config = dict(
    arch='vit',
    translate=0.12,
    num_classes=10,
    norm='layernorm',
    bias='all',
    dropout=0.05,
    moe_every=1,
    positions='rope',
    optimizer='soap',
    one_sided=True,
    max_grad_norm=1.0,
    l1_shrink=0.03,
    lr_schedule='cosine',
    weight_decay=0.1,
    adamw_weight_decay_other_params=0.01,
)
Rows from expert 7 of block 4, named by matrix and row number. Rows with one number belong to one neuron. Each number is 50 + 12 x the weight over its row's rms, rounded and kept within 0 to 99. All counts start at 0. After the name is the row's rms in percent of the matrix's.
# gate: expert gate (model.blocks.4.mlp.gate, 8x128x256), inputs 86-171
# up: expert up (model.blocks.4.mlp.up, 8x128x256), inputs 86-171
# down: expert down (model.blocks.4.mlp.down, 8x256x128, transposed), outputs 86-171
gate.39 117:50 50 53 50 50 54 47 64 46 49 50 61 34 43 49 50 53 49 51 48 51 50 57 48 49 51 51 09 48 40 49 51 49 64 52 42 49 32 51 50 51 55 48 57 47 48 50 99 49 60 51 49 76 46 50 38 49 49 49 87 54 52 82 50 51 48 49 50 49 57 78 41 47 50 50 69 49 44 84 58 00 52 67 50 52 50
up.39 120:52 21 44 55 53 53 49 51 47 43 55 50 35 40 52 50 35 56 52 51 49 50 46 52 08 53 50 16 50 25 47 50 49 50 49 50 50 48 56 41 45 46 50 51 54 49 42 49 54 51 46 49 47 27 49 29 50 52 57 53 47 21 64 50 77 44 50 50 55 48 75 49 54 50 51 77 49 50 52 86 00 50 55 50 50 46
down.39 116:43 68 50 50 47 60 49 50 21 51 59 55 36 55 50 53 50 23 35 50 60 50 52 50 62 56 54 78 49 40 43 54 62 69 48 51 50 51 50 49 50 50 44 50 25 50 52 45 50 52 58 64 50 48 16 54 64 36 50 51 57 51 43 46 44 66 62 58 35 51 50 50 45 52 50 50 27 50 91 51 52 40 48 50 47 50
gate.40 076:42 50 56 49 40 22 53 71 46 43 46 55 51 47 50 48 51 53 82 39 52 40 48 50 74 49 51 45 50 56 48 52 27 58 51 50 52 47 49 47 40 47 48 50 47 50 50 10 47 47 49 36 50 59 50 55 64 77 46 55 51 47 56 47 49 50 50 50 43 49 51 42 46 48 55 81 05 37 50 43 53 47 50 51 78 31
up.40 069:68 52 43 52 57 69 45 59 57 53 62 41 51 94 49 45 50 46 50 67 31 54 54 50 42 50 49 52 50 38 51 50 58 37 49 42 20 51 54 50 50 50 58 49 88 49 61 73 55 50 49 69 51 40 50 45 15 46 50 72 52 68 46 54 50 50 55 50 52 48 52 50 39 51 49 52 71 46 50 52 39 53 99 48 48 64
down.40 080:50 43 48 47 53 51 63 50 49 50 50 50 24 54 49 45 50 66 46 31 49 50 94 47 48 49 50 50 52 50 45 40 50 51 18 49 53 66 51 23 50 51 70 43 49 41 47 06 47 45 44 50 53 54 35 48 58 50 50 50 69 49 38 62 44 40 76 43 47 51 49 47 52 50 57 51 47 32 49 52 50 47 50 51 53 54
gate.41 090:50 49 50 74 57 71 09 51 38 45 57 52 50 32 41 49 67 49 50 46 50 50 49 59 51 99 50 73 70 57 49 50 56 48 55 45 50 50 52 49 49 50 50 82 50 50 50 48 49 49 47 47 54 00 57 58 32 99 11 50 66 49 55 48 49 50 55 50 50 47 50 48 34 50 51 51 51 50 50 46 50 53 51 45 50 55
up.41 089:51 48 49 50 51 41 45 50 51 33 50 50 48 34 50 54 60 51 46 46 50 50 46 53 44 50 50 50 61 55 50 50 56 48 36 33 64 49 67 47 49 52 50 45 39 49 50 76 58 50 83 51 71 51 58 50 50 50 50 50 52 55 53 51 49 49 49 48 47 49 48 35 50 63 92 51 51 50 49 50 90 50 06 51 50 52
down.41 101:50 51 50 50 50 50 69 55 50 54 50 49 49 38 52 59 75 53 48 33 50 50 53 51 50 53 50 50 40 50 50 56 52 72 68 49 93 48 50 55 53 50 57 52 47 45 51 50 42 56 76 63 49 55 39 43 85 12 56 48 50 50 48 50 50 31 46 61 20 53 50 50 50 49 29 50 42 48 65 54 51 50 57 58 51 47
gate.42 061:43 50 51 50 43 54 51 43 31 00 42 54 54 59 31 62 50 50 51 49 50 75 54 49 50 50 50 55 50 56 45 41 56 50 54 49 50 51 47 52 53 51 90 56 50 45 51 39 50 50 48 60 57 50 52 48 54 10 49 50 50 35 48 47 50 47 50 51 49 73 45 53 50 35 53 61 49 50 48 53 50 50 54 51 50 57
up.42 071:49 50 50 49 20 49 50 50 50 48 52 50 43 36 50 04 50 52 51 00 50 51 48 50 21 50 50 23 49 48 51 50 49 49 50 50 50 50 57 47 51 93 49 51 52 50 20 50 75 50 51 51 43 50 50 51 50 51 50 51 50 68 53 49 50 50 50 56 50 48 75 47 49 50 48 50 50 51 70 71 52 49 49 50 50 45
down.42 075:33 51 64 51 49 48 46 52 50 53 51 48 48 50 49 52 50 50 68 51 48 00 50 41 50 50 52 49 39 49 52 58 48 50 00 50 55 47 50 46 50 45 50 46 44 35 48 53 50 67 83 54 51 49 57 55 54 52 51 50 41 51 51 50 51 50 26 52 21 63 57 43 51 60 63 47 50 52 63 47 47 51 52 50 50 25
gate.43 078:39 92 50 37 41 41 76 43 24 50 63 77 49 40 50 58 42 48 41 50 99 17 61 69 50 59 59 72 38 48 30 59 41 65 48 47 81 32 35 59 50 50 50 56 50 57 50 45 48 54 52 52 49 55 76 49 55 39 50 50 47 47 47 08 50 35 35 50 43 60 50 06 48 49 44 49 47 50 53 50 53 36 50 50 50 51
up.43 073:41 60 50 41 47 41 51 49 37 49 49 65 46 37 50 66 48 37 34 50 67 49 51 67 50 81 57 60 07 47 49 57 46 56 44 47 99 37 41 50 36 67 50 58 50 58 51 38 42 56 58 51 44 54 64 44 51 34 63 51 48 45 57 43 50 49 46 50 49 51 49 36 43 42 43 45 28 55 53 42 69 35 50 52 36 52
down.43 070:50 42 76 57 51 56 50 52 57 91 49 40 31 50 91 46 53 53 49 46 47 44 45 44 51 84 50 38 53 54 51 34 68 53 53 62 50 54 58 31 51 43 50 47 45 50 50 49 49 47 36 53 50 50 49 50 46 52 50 50 48 54 53 50 55 52 48 51 49 49 66 50 10 48 50 50 51 47 50 49 47 51 31 55 50 52
gate.44 099:66 54 51 48 99 50 44 52 77 64 50 50 51 52 68 53 50 48 43 50 50 48 61 51 62 52 55 55 52 50 63 51 54 71 50 31 50 48 50 50 51 64 61 53 00 43 50 50 50 51 50 64 66 66 84 49 41 41 47 51 53 52 75 49 50 52 43 59 50 50 53 43 47 50 50 48 56 32 60 54 33 49 51 28 50 60
up.44 118:50 46 40 45 56 59 89 44 46 37 48 49 50 47 49 44 41 54 52 51 47 49 34 51 50 36 50 49 39 47 09 50 48 50 57 55 46 52 55 61 47 16 28 49 83 51 46 50 36 50 46 41 44 48 39 49 50 51 50 49 53 49 43 55 50 50 50 50 57 50 48 84 52 50 49 50 38 49 50 50 50 50 50 48 50 50
down.44 097:49 52 41 48 73 39 49 51 50 52 54 73 53 48 50 53 50 39 46 50 50 50 49 37 83 42 50 50 95 71 47 54 51 46 51 49 45 53 47 49 50 56 56 61 42 33 46 48 49 48 50 97 53 50 58 50 54 49 43 54 59 50 56 50 48 40 53 49 50 50 27 44 52 50 51 51 51 50 53 49 43 54 51 53 56 52
gate.45 116:47 49 50 66 49 50 50 44 52 96 55 48 51 02 49 40 52 43 61 44 39 36 50 53 50 50 50 48 36 28 50 60 47 83 27 47 53 44 50 50 62 77 49 53 45 51 40 47 49 53 50 47 47 53 49 48 50 39 50 51 44 50 99 49 75 59 51 50 45 50 53 50 68 51 44 50 67 54 50 48 44 50 50 35 51 47
up.45 106:48 49 32 50 49 42 52 43 69 64 60 39 51 48 44 36 50 43 83 50 45 49 63 73 50 50 50 32 14 00 67 65 47 60 24 52 53 44 50 50 63 50 39 51 10 51 44 50 44 50 50 49 40 65 50 40 50 40 49 50 40 51 99 49 57 50 50 50 44 49 55 50 61 50 40 50 59 57 60 49 45 46 55 42 52 50
down.45 103:50 49 46 50 50 53 51 50 48 40 54 50 49 73 66 52 50 50 50 55 68 54 49 57 50 60 50 54 50 61 50 27 49 50 53 48 61 50 36 50 47 50 47 47 60 50 50 49 67 50 51 49 43 52 55 50 32 91 53 49 50 55 41 50 51 53 53 50 48 52 49 68 47 48 50 58 50 43 50 49 84 54 33 67 49 50
gate.46 130:50 47 50 60 57 52 47 57 52 50 50 48 62 48 54 54 93 61 47 41 54 50 48 54 49 50 40 52 52 49 54 52 45 53 43 49 54 49 49 14 39 58 50 50 31 50 51 47 49 33 52 40 50 54 50 51 52 52 40 51 35 51 52 47 50 86 48 49 51 47 54 50 59 50 52 50 74 53 73 55 27 50 42 52 49 72
up.46 141:49 50 46 49 50 51 47 49 63 83 66 37 46 49 59 55 49 62 48 50 40 80 50 58 50 52 41 64 47 49 84 76 50 85 50 53 59 50 50 34 39 51 50 39 46 73 50 48 50 44 55 38 52 54 50 61 52 50 40 50 41 51 54 50 52 51 47 49 52 50 51 50 54 50 50 50 56 74 60 55 37 48 57 36 49 84
down.46 133:49 36 46 46 50 74 50 00 54 34 52 37 69 50 50 49 41 27 54 58 48 50 23 69 46 49 52 42 62 24 41 35 52 50 47 50 32 50 50 53 50 44 23 40 51 51 50 58 54 59 36 52 36 44 50 49 61 64 50 58 50 61 48 50 62 52 54 50 50 50 52 56 49 52 45 23 24 50 31 53 72 50 51 63 48 48
gate.47 113:28 52 50 29 73 53 50 48 36 50 53 53 29 42 50 90 00 51 33 50 54 50 50 84 50 58 49 58 37 31 44 45 50 49 51 38 50 49 27 57 50 50 50 53 48 59 57 50 49 50 50 52 71 52 82 48 50 50 99 50 50 48 43 36 51 48 54 50 81 93 50 48 49 27 50 66 50 53 80 50 47 48 58 50 50 60
up.47 107:57 44 50 67 57 48 48 62 86 51 49 50 55 37 50 11 76 48 64 50 48 50 52 49 50 41 50 34 60 61 52 53 50 47 54 55 30 51 73 41 50 85 50 49 50 35 50 51 52 50 50 49 41 48 22 51 49 58 22 67 51 50 63 52 49 54 44 50 42 30 50 50 50 90 49 31 60 51 31 50 52 52 48 49 50 41
down.47 109:45 46 47 42 61 50 51 50 47 40 54 50 47 49 44 54 32 31 42 50 52 50 44 50 50 49 51 67 51 44 54 51 63 41 50 56 51 55 47 52 50 51 54 62 50 50 51 43 50 45 50 62 50 52 71 50 57 48 53 46 33 41 49 49 50 49 51 50 52 51 09 62 43 39 50 58 46 49 51 50 52 38 49 50 51 34
gate.48 115:37 49 50 54 43 53 46 50 50 98 56 56 47 39 49 51 51 52 57 49 48 51 62 59 44 49 50 48 54 99 50 49 50 52 48 51 48 51 50 48 54 48 39 49 50 50 51 51 50 50 57 51 16 33 48 33 49 50 50 53 50 50 50 50 59 40 25 50 13 51 50 47 39 51 48 48 53 53 59 68 40 50 40 45 45 49
up.48 120:37 51 49 50 50 54 49 46 49 26 51 37 35 51 50 67 41 83 61 49 22 45 50 54 49 18 50 51 33 48 50 50 50 53 54 40 59 50 91 45 48 34 50 48 40 55 50 50 51 54 51 66 43 50 50 52 50 71 52 50 60 64 52 50 50 49 45 53 47 51 50 50 48 50 50 54 51 54 50 39 38 52 50 50 50 61
down.48 109:53 50 50 53 50 49 51 46 50 83 99 58 63 28 35 51 50 50 43 51 51 47 72 83 56 50 59 47 68 50 52 50 50 28 50 67 50 78 43 16 34 51 58 47 52 51 47 35 50 51 48 43 50 57 50 50 47 01 45 49 45 20 50 50 81 50 64 49 43 65 50 50 50 50 54 53 25 56 51 45 41 52 23 56 49 52
gate.49 068:50 50 49 42 50 50 55 48 49 50 45 64 49 46 53 70 51 50 40 40 13 50 52 50 50 50 50 46 50 93 07 52 49 50 50 51 00 45 42 52 50 47 50 50 50 50 49 50 50 53 46 48 46 50 51 19 50 45 50 50 51 50 50 50 51 48 40 51 50 42 42 55 51 50 47 49 52 57 50 51 49 49 49 56 50 69
up.49 072:48 57 48 50 49 43 55 50 51 47 97 49 50 49 51 50 54 50 51 47 47 51 49 50 51 62 58 49 53 73 51 50 48 50 52 50 50 26 51 49 50 50 51 50 50 50 46 00 51 50 50 51 48 66 54 50 50 45 50 50 53 51 53 72 00 49 47 38 50 49 50 50 36 49 45 51 50 51 51 01 49 45 52 50 51 50
down.49 077:52 52 48 50 50 43 11 49 51 50 50 49 49 50 51 52 50 69 56 50 50 24 26 48 51 35 51 45 00 48 50 49 61 49 50 50 51 51 53 58 50 35 51 50 54 53 79 49 45 51 46 50 49 51 50 50 50 32 49 48 53 51 92 15 51 42 50 52 56 55 49 49 50 45 51 50 09 44 52 49 49 50 51 54 50 74
gate.50 138:47 51 50 50 53 50 47 50 68 69 56 50 49 50 49 50 77 50 55 55 52 53 59 69 48 42 50 51 66 70 88 48 50 51 50 50 47 38 50 53 50 53 52 50 51 50 83 46 50 50 64 52 50 49 50 50 50 50 49 37 51 49 50 50 51 35 50 50 50 53 51 49 17 50 46 50 52 50 49 51 39 47 91 51 51 49
up.50 132:49 53 50 54 50 49 50 51 56 49 49 50 51 48 78 27 64 49 20 44 52 35 50 49 49 50 51 53 79 67 48 50 36 50 49 50 53 18 49 52 50 51 50 54 50 61 52 47 47 56 49 48 61 74 54 39 62 14 79 50 12 47 46 50 50 50 51 49 49 50 61 47 48 50 65 50 50 40 50 22 51 45 50 34 48 62
down.50 131:47 49 56 17 44 51 49 49 49 50 16 46 63 48 48 92 79 49 15 38 50 58 50 27 49 50 47 50 51 50 50 46 48 58 55 53 53 47 00 37 75 52 50 32 50 34 52 48 50 47 50 89 50 49 51 50 74 50 42 55 69 55 52 49 45 55 43 63 49 50 53 68 52 54 50 47 50 25 51 54 46 27 47 66 45 58
gate.51 093:40 53 50 57 51 70 47 50 49 50 54 50 48 50 50 51 42 51 90 48 52 47 43 50 50 52 51 25 43 40 43 49 50 50 59 32 52 50 50 52 44 48 61 50 49 49 51 48 39 86 41 99 61 49 56 48 51 51 60 51 42 50 51 33 64 53 49 50 51 54 99 48 48 46 49 45 56 44 78 48 44 33 51 48 50 54
up.51 111:49 50 50 48 44 49 54 44 49 50 63 42 49 43 51 50 54 52 57 64 50 51 54 63 67 45 52 80 36 43 50 50 51 58 44 59 53 55 45 45 00 16 51 50 53 51 48 47 47 50 47 36 48 91 50 49 50 32 49 42 63 44 50 46 54 50 54 60 45 57 55 53 52 50 26 50 49 50 51 50 41 46 47 00 54 52
down.51 106:53 46 50 46 54 73 58 39 49 45 51 57 55 49 46 38 42 44 48 50 49 52 59 48 48 48 46 51 54 50 46 50 63 48 51 50 22 51 49 92 55 56 50 49 47 47 54 51 63 48 50 49 19 44 31 50 50 45 60 56 46 79 56 52 49 48 46 07 52 50 46 57 51 50 35 50 56 50 50 55 52 50 45 50 26 47
gate.52 139:29 50 51 40 49 48 57 56 58 34 60 49 50 50 50 50 21 51 51 51 51 20 51 53 55 52 75 46 50 52 51 50 47 51 50 51 63 50 44 48 00 30 50 51 51 46 52 07 47 42 65 49 50 50 41 50 79 62 72 50 55 51 56 50 45 62 50 40 50 48 42 51 50 41 71 49 00 50 46 51 50 50 51 48 50 51
up.52 128:79 49 48 50 55 50 48 43 42 51 50 22 50 62 52 48 51 50 47 49 06 50 48 50 47 50 49 55 52 44 51 50 50 48 49 47 29 51 53 52 56 57 71 49 50 51 48 69 54 35 19 56 55 50 54 50 22 50 43 30 50 72 47 51 50 44 64 52 49 49 99 55 50 50 50 53 79 50 52 49 13 48 48 45 63 50
down.52 107:20 46 47 28 49 64 92 35 76 49 62 52 51 50 44 48 48 45 50 50 53 39 45 80 48 32 38 47 47 50 50 69 35 52 50 37 61 63 47 49 26 50 52 56 49 18 54 49 47 73 39 43 47 41 62 51 52 76 57 51 50 49 50 51 50 50 51 14 54 52 56 45 80 49 50 10 26 53 38 51 51 36 56 48 46 60
gate.53 103:30 52 74 48 49 44 60 59 47 43 43 50 41 50 00 61 50 54 50 50 51 50 52 48 50 50 71 50 48 51 50 73 50 46 50 51 51 33 58 51 51 46 52 51 50 50 53 34 45 49 97 40 52 26 41 50 62 50 51 49 91 51 66 48 50 76 50 56 51 80 50 66 32 45 48 50 33 64 53 32 56 54 47 47 46 37
up.53 113:53 49 45 51 54 48 52 18 47 56 49 55 54 40 53 50 50 48 50 50 46 50 50 53 48 50 49 50 51 54 53 54 51 50 49 50 47 50 51 49 49 60 50 49 45 50 46 51 99 49 28 52 05 72 70 50 48 50 00 54 00 42 66 99 48 33 50 45 47 46 49 50 58 58 50 51 87 53 50 58 29 49 24 59 51 53
down.53 105:46 50 41 50 54 57 42 46 50 52 38 55 50 74 55 50 74 51 40 48 50 51 16 65 47 02 50 47 32 50 19 85 51 47 53 29 45 52 41 50 51 51 51 29 48 50 58 53 50 60 45 49 52 26 37 52 36 48 71 26 57 50 43 67 84 47 46 52 70 51 58 54 50 49 51 43 45 49 50 50 50 38 49 52 52 43
gate.54 092:29 50 51 48 61 50 50 53 35 49 36 50 49 45 69 52 49 39 53 44 50 50 49 33 50 49 51 49 50 42 13 48 48 51 50 49 50 50 46 47 49 49 50 61 62 50 53 50 49 40 64 35 52 46 50 50 53 48 74 51 50 47 47 50 49 66 50 49 99 56 50 53 47 49 50 48 49 47 50 84 42 48 54 50 48 61
up.54 107:53 50 50 50 12 53 55 49 53 54 61 56 54 55 50 43 50 67 49 50 48 50 51 49 36 51 41 51 50 52 52 56 50 50 50 50 49 49 48 11 50 50 51 50 50 39 46 56 53 48 50 51 51 45 52 52 46 15 31 50 00 50 57 60 48 47 47 45 37 49 50 99 52 56 41 50 51 99 34 50 50 54 49 45 55 51
down.54 102:49 62 49 68 52 51 49 50 49 50 51 36 53 45 51 50 50 53 48 47 53 54 52 50 51 50 41 51 49 32 40 50 08 50 42 48 50 56 51 51 37 50 50 50 51 61 45 45 50 51 48 46 54 64 54 22 85 56 67 56 44 50 55 64 49 50 50 50 51 14 52 46 54 50 50 51 49 25 61 54 49 50 42 65 12 49
gate.55 058:56 49 49 49 51 53 50 49 54 36 53 47 39 62 51 70 29 54 52 58 55 57 50 51 50 44 37 50 55 50 53 64 50 48 50 38 50 53 50 49 46 92 52 19 51 50 50 50 54 49 55 50 48 60 49 49 50 50 55 48 50 50 49 53 50 52 50 48 30 53 39 51 51 50 77 55 98 94 46 53 51 83 50 48 47 52
up.55 057:49 51 50 49 59 50 50 58 46 47 23 52 56 59 53 46 55 41 00 50 46 48 53 46 50 50 50 55 49 70 24 49 84 42 53 50 49 50 56 51 50 52 47 58 50 47 52 50 47 50 34 60 49 49 51 48 50 68 50 50 86 50 52 50 42 50 49 51 52 77 52 61 49 50 49 46 43 50 48 50 68 18 49 49 50 35
down.55 081:56 99 53 49 51 50 50 81 40 57 13 49 50 47 50 49 50 50 53 50 49 50 48 40 51 52 00 49 51 51 44 46 52 49 40 52 51 64 52 50 90 75 34 53 50 64 48 50 55 55 71 50 50 61 50 34 33 50 49 45 76 53 47 46 57 53 50 54 51 45 51 50 50 48 50 26 48 40 46 50 50 50 52 50 51 50
gate.56 059:50 16 54 52 51 46 46 51 53 51 50 53 43 49 50 48 53 50 51 49 50 51 50 48 50 51 50 49 50 50 50 51 50 50 50 75 49 87 50 51 50 54 50 53 50 50 50 50 41 91 49 47 39 45 47 52 49 49 31 50 50 52 27 50 61 97 55 50 42 52 51 46 47 50 50 49 50 51 51 53 51 50 47 52 53 32
up.56 067:50 39 67 48 52 57 49 50 99 48 43 61 49 48 50 51 90 50 99 49 49 54 52 49 49 50 00 49 50 50 36 51 50 52 49 52 49 87 51 50 63 51 28 70 38 51 50 24 00 56 59 49 48 47 50 53 50 50 50 50 51 50 48 50 46 51 50 50 50 50 50 52 48 70 43 50 50 63 51 51 50 48 50 50 50 37
down.56 084:53 50 50 54 55 69 51 53 50 47 50 50 30 52 50 55 25 27 49 52 53 44 50 51 47 52 51 56 51 41 50 50 51 49 44 08 49 51 51 49 29 56 33 50 51 82 67 49 51 51 49 51 58 49 54 49 49 46 53 49 50 51 75 52 50 51 64 35 83 49 50 64 51 51 52 49 53 25 50 57 51 52 77 32 49 53
gate.57 082:57 50 50 92 52 49 47 52 48 52 37 76 43 38 50 53 52 50 50 50 50 50 50 83 49 53 50 50 50 50 50 50 55 47 25 49 46 50 50 31 51 60 50 51 49 50 46 57 66 99 74 61 51 50 50 50 50 50 47 34 52 50 51 48 53 53 49 49 20 50 45 49 47 50 48 53 53 57 50 48 54 58 50 67 44 51
up.57 066:49 50 51 49 48 54 99 51 90 59 51 51 40 51 50 09 49 54 77 50 50 50 47 51 49 41 51 48 50 18 72 50 45 52 59 79 50 50 55 15 49 44 45 50 49 45 49 54 50 50 52 51 50 50 51 51 51 52 52 52 50 50 50 50 49 50 49 27 51 50 51 53 48 50 50 51 37 47 56 51 48 51 63 47 50 86
down.57 082:46 51 53 50 50 50 50 49 48 55 48 66 42 51 50 24 50 49 50 49 50 60 60 50 51 04 51 50 50 50 50 45 68 50 48 36 51 48 68 50 48 47 50 50 51 50 51 99 53 50 41 69 77 11 60 54 50 50 52 48 47 52 51 49 51 50 47 51 50 48 30 50 00 49 50 49 50 19 50 47 71 55 50 62 80 51
gate.58 126:33 50 50 73 45 51 50 86 44 50 53 50 50 31 44 49 51 50 61 48 50 71 48 48 50 50 49 22 58 43 50 46 49 57 50 50 64 50 50 50 55 50 47 55 50 54 50 45 50 51 60 30 77 51 52 61 50 42 51 51 51 50 50 50 50 45 51 51 42 50 64 33 41 49 49 99 50 42 53 48 37 46 51 39 55 27
up.58 118:48 50 51 55 36 40 49 55 56 54 49 48 44 34 33 49 56 99 53 50 66 76 48 81 51 52 50 48 60 50 54 47 49 52 54 50 51 50 51 69 55 39 18 53 58 50 50 35 50 58 53 29 63 48 56 62 89 51 51 51 50 50 51 34 51 33 51 70 45 83 50 49 34 32 37 58 38 31 50 43 21 47 50 64 57 50
down.58 121:48 52 51 24 50 50 49 48 99 47 50 48 55 61 51 55 51 50 49 52 50 50 36 49 72 47 81 64 83 50 88 35 51 37 52 52 50 50 45 46 44 46 41 27 47 77 49 25 53 50 43 59 50 53 54 50 50 54 50 50 49 52 51 48 52 60 34 40 50 44 50 47 47 66 49 47 44 31 51 49 90 52 46 48 42 62
gate.59 068:50 51 53 49 49 67 50 50 52 47 55 42 51 29 50 50 50 49 55 76 51 50 59 56 51 48 50 53 24 31 47 50 54 45 51 68 48 48 50 52 50 49 49 50 50 49 50 74 51 39 80 99 50 49 51 43 50 69 55 50 52 50 49 50 54 50 50 49 49 50 49 80 59 50 49 48 76 27 50 50 52 73 51 50 49 71
up.59 058:50 47 50 45 56 99 43 47 51 61 52 50 50 55 51 49 51 52 48 51 50 48 52 38 50 59 47 23 48 52 52 48 50 38 53 17 46 49 53 53 00 42 51 44 49 50 38 57 36 49 39 52 46 46 50 43 50 52 00 50 56 60 52 60 47 51 64 43 48 28 50 47 66 51 49 47 50 50 34 51 55 53 51 52 47 50
down.59 071:50 50 49 42 54 52 48 50 50 56 50 49 49 49 50 44 50 71 47 79 50 53 50 32 50 54 50 53 50 49 50 50 50 50 50 50 50 54 50 50 49 51 50 49 50 50 50 62 50 50 46 50 55 51 50 45 50 49 51 47 44 50 50 50 50 50 57 50 27 33 50 50 56 50 51 40 43 47 50 46 54 51 55 00 50 50
gate.60 073:54 44 50 49 76 64 50 50 42 51 52 57 46 45 49 52 50 49 93 56 54 50 50 50 52 51 49 50 50 09 49 55 50 46 50 52 04 50 88 49 50 59 48 50 45 68 50 51 50 50 53 48 50 49 48 48 50 51 92 50 50 50 48 50 50 53 50 20 50 64 49 51 50 50 50 59 50 51 53 50 47 45 54 50 49 09
up.60 078:50 17 49 50 47 51 51 50 48 53 49 49 46 50 50 49 57 64 51 50 50 50 49 50 50 50 56 50 59 46 44 28 47 23 50 50 50 46 51 48 50 50 50 50 50 52 50 51 50 52 50 51 52 50 50 50 54 50 53 97 59 52 51 50 50 50 51 53 46 50 51 50 50 52 50 49 50 41 50 26 47 48 46 55 50 50
down.60 080:50 67 50 55 39 03 50 50 49 51 50 51 27 50 50 49 42 49 50 50 50 73 74 50 50 50 53 52 50 49 54 54 50 51 50 51 50 43 50 50 50 50 41 50 50 50 51 23 50 45 52 50 49 71 51 50 52 49 39 56 48 55 50 44 50 39 50 52 08 66 54 58 46 41 50 49 49 34 49 72 51 08 49 25 49 47
gate.61 106:44 35 49 37 66 50 57 45 50 46 45 46 46 27 48 56 50 40 60 71 57 48 46 52 52 48 47 50 41 31 49 50 86 74 50 50 52 50 52 14 39 44 50 72 38 56 40 30 48 84 61 58 37 55 63 32 50 52 75 50 51 23 55 50 54 56 42 51 52 50 51 50 49 43 41 51 40 49 54 46 68 49 66 06 48 58
up.61 106:41 51 50 46 62 52 51 45 44 50 95 47 39 52 38 40 42 01 59 51 56 44 50 61 55 50 53 54 32 49 35 50 51 66 51 37 50 50 50 36 44 32 51 62 51 55 49 48 46 93 52 70 00 56 62 38 50 58 70 50 48 45 50 50 53 52 41 50 42 50 53 45 50 45 48 50 49 50 58 39 49 30 71 40 50 54
down.61 110:60 30 60 50 50 50 50 66 51 59 26 49 50 58 47 48 46 51 50 50 39 54 49 73 36 79 17 53 75 51 55 45 49 47 28 52 47 50 51 51 50 30 50 47 42 40 61 48 59 38 50 50 55 67 70 65 46 36 49 46 52 54 51 54 50 74 54 36 51 49 27 56 50 50 50 48 49 52 49 54 52 64 51 48 01 51
gate.62 078:48 53 49 51 50 51 51 49 55 62 70 44 50 66 42 48 42 50 46 50 49 49 48 50 48 50 49 63 50 47 51 47 48 58 50 55 52 48 50 50 50 49 54 46 54 54 59 47 44 49 50 34 51 50 50 51 59 58 36 39 47 58 46 59 53 51 56 54 48 50 49 51 48 31 50 48 41 50 59 50 38 50 50 47 87 51
up.62 072:35 50 51 50 00 58 48 49 44 51 43 55 80 50 50 53 51 73 52 48 43 42 50 48 45 53 49 52 54 51 53 50 43 55 68 50 49 51 50 50 53 51 48 54 39 50 53 50 49 54 63 52 50 50 50 50 50 50 50 55 03 36 51 50 50 49 50 50 37 49 50 51 49 52 45 57 52 86 50 50 55 50 00 99 50 47
down.62 079:51 47 49 52 30 99 38 50 50 49 72 48 46 50 51 48 51 44 50 48 50 56 52 44 51 53 39 30 43 48 50 50 50 54 62 62 47 47 39 00 50 53 48 51 50 49 60 51 50 50 50 46 50 50 51 60 50 46 49 52 50 51 50 50 50 50 52 51 49 51 51 50 50 52 38 50 50 55 49 68 49 50 68 45 50 55
gate.63 094:44 53 50 50 46 48 44 56 50 64 40 89 50 40 55 53 99 22 50 47 53 76 58 50 49 48 50 46 50 50 51 44 50 49 00 50 50 49 53 44 50 50 46 54 45 50 51 44 53 50 50 60 49 49 32 51 82 60 65 51 50 72 50 41 51 49 50 62 41 56 61 07 39 50 44 47 50 38 50 50 48 49 51 55 59 45
up.63 091:49 52 91 47 30 52 50 78 49 87 66 50 50 48 50 24 49 38 50 50 51 50 48 50 55 51 50 50 65 50 55 36 50 27 50 50 84 52 50 50 49 49 72 53 07 48 54 49 51 35 48 50 62 17 40 59 48 51 51 50 50 53 52 49 31 50 62 47 53 50 31 34 50 47 46 27 48 41 50 30 51 55 50 50 51 50
down.63 095:39 50 49 50 50 47 51 48 48 53 34 50 53 44 53 53 49 81 27 24 50 50 50 33 49 83 51 50 50 50 43 52 38 50 50 50 50 49 03 50 52 50 52 53 46 52 29 88 50 54 47 46 44 60 43 51 55 48 52 31 62 51 48 50 49 48 44 53 12 52 50 66 50 52 50 57 47 07 50 50 50 47 45 53 54 50
gate.64 062:52 50 50 34 56 45 49 63 71 48 43 44 47 54 54 92 25 79 50 49 50 50 11 49 50 48 50 52 50 57 66 50 49 45 54 55 46 50 51 49 52 35 76 50 51 51 50 45 53 44 62 48 63 56 50 50 51 39 48 50 52 47 48 50 36 52 49 49 51 49 50 50 42 51 50 45 50 50 75 61 50 50 50 51 22 51
up.64 072:47 50 50 50 48 52 51 48 50 49 55 50 51 51 49 49 50 32 52 50 56 49 53 70 51 70 67 49 50 44 00 52 50 53 50 49 53 47 49 49 34 50 32 51 50 48 49 50 52 55 46 55 08 61 50 50 49 54 50 50 43 49 58 41 95 44 51 65 47 50 55 50 50 50 50 64 51 50 50 43 48 29 36 50 50 46
down.64 071:48 50 50 98 50 50 35 49 51 52 47 61 68 50 49 50 50 50 48 51 50 45 48 52 71 50 42 54 53 55 49 51 50 49 51 50 71 99 52 55 36 51 47 50 48 50 48 29 51 48 50 34 28 50 48 56 36 50 27 63 55 50 51 50 32 43 52 69 50 49 50 50 50 50 50 50 58 49 58 49 50 50 50 50 51 33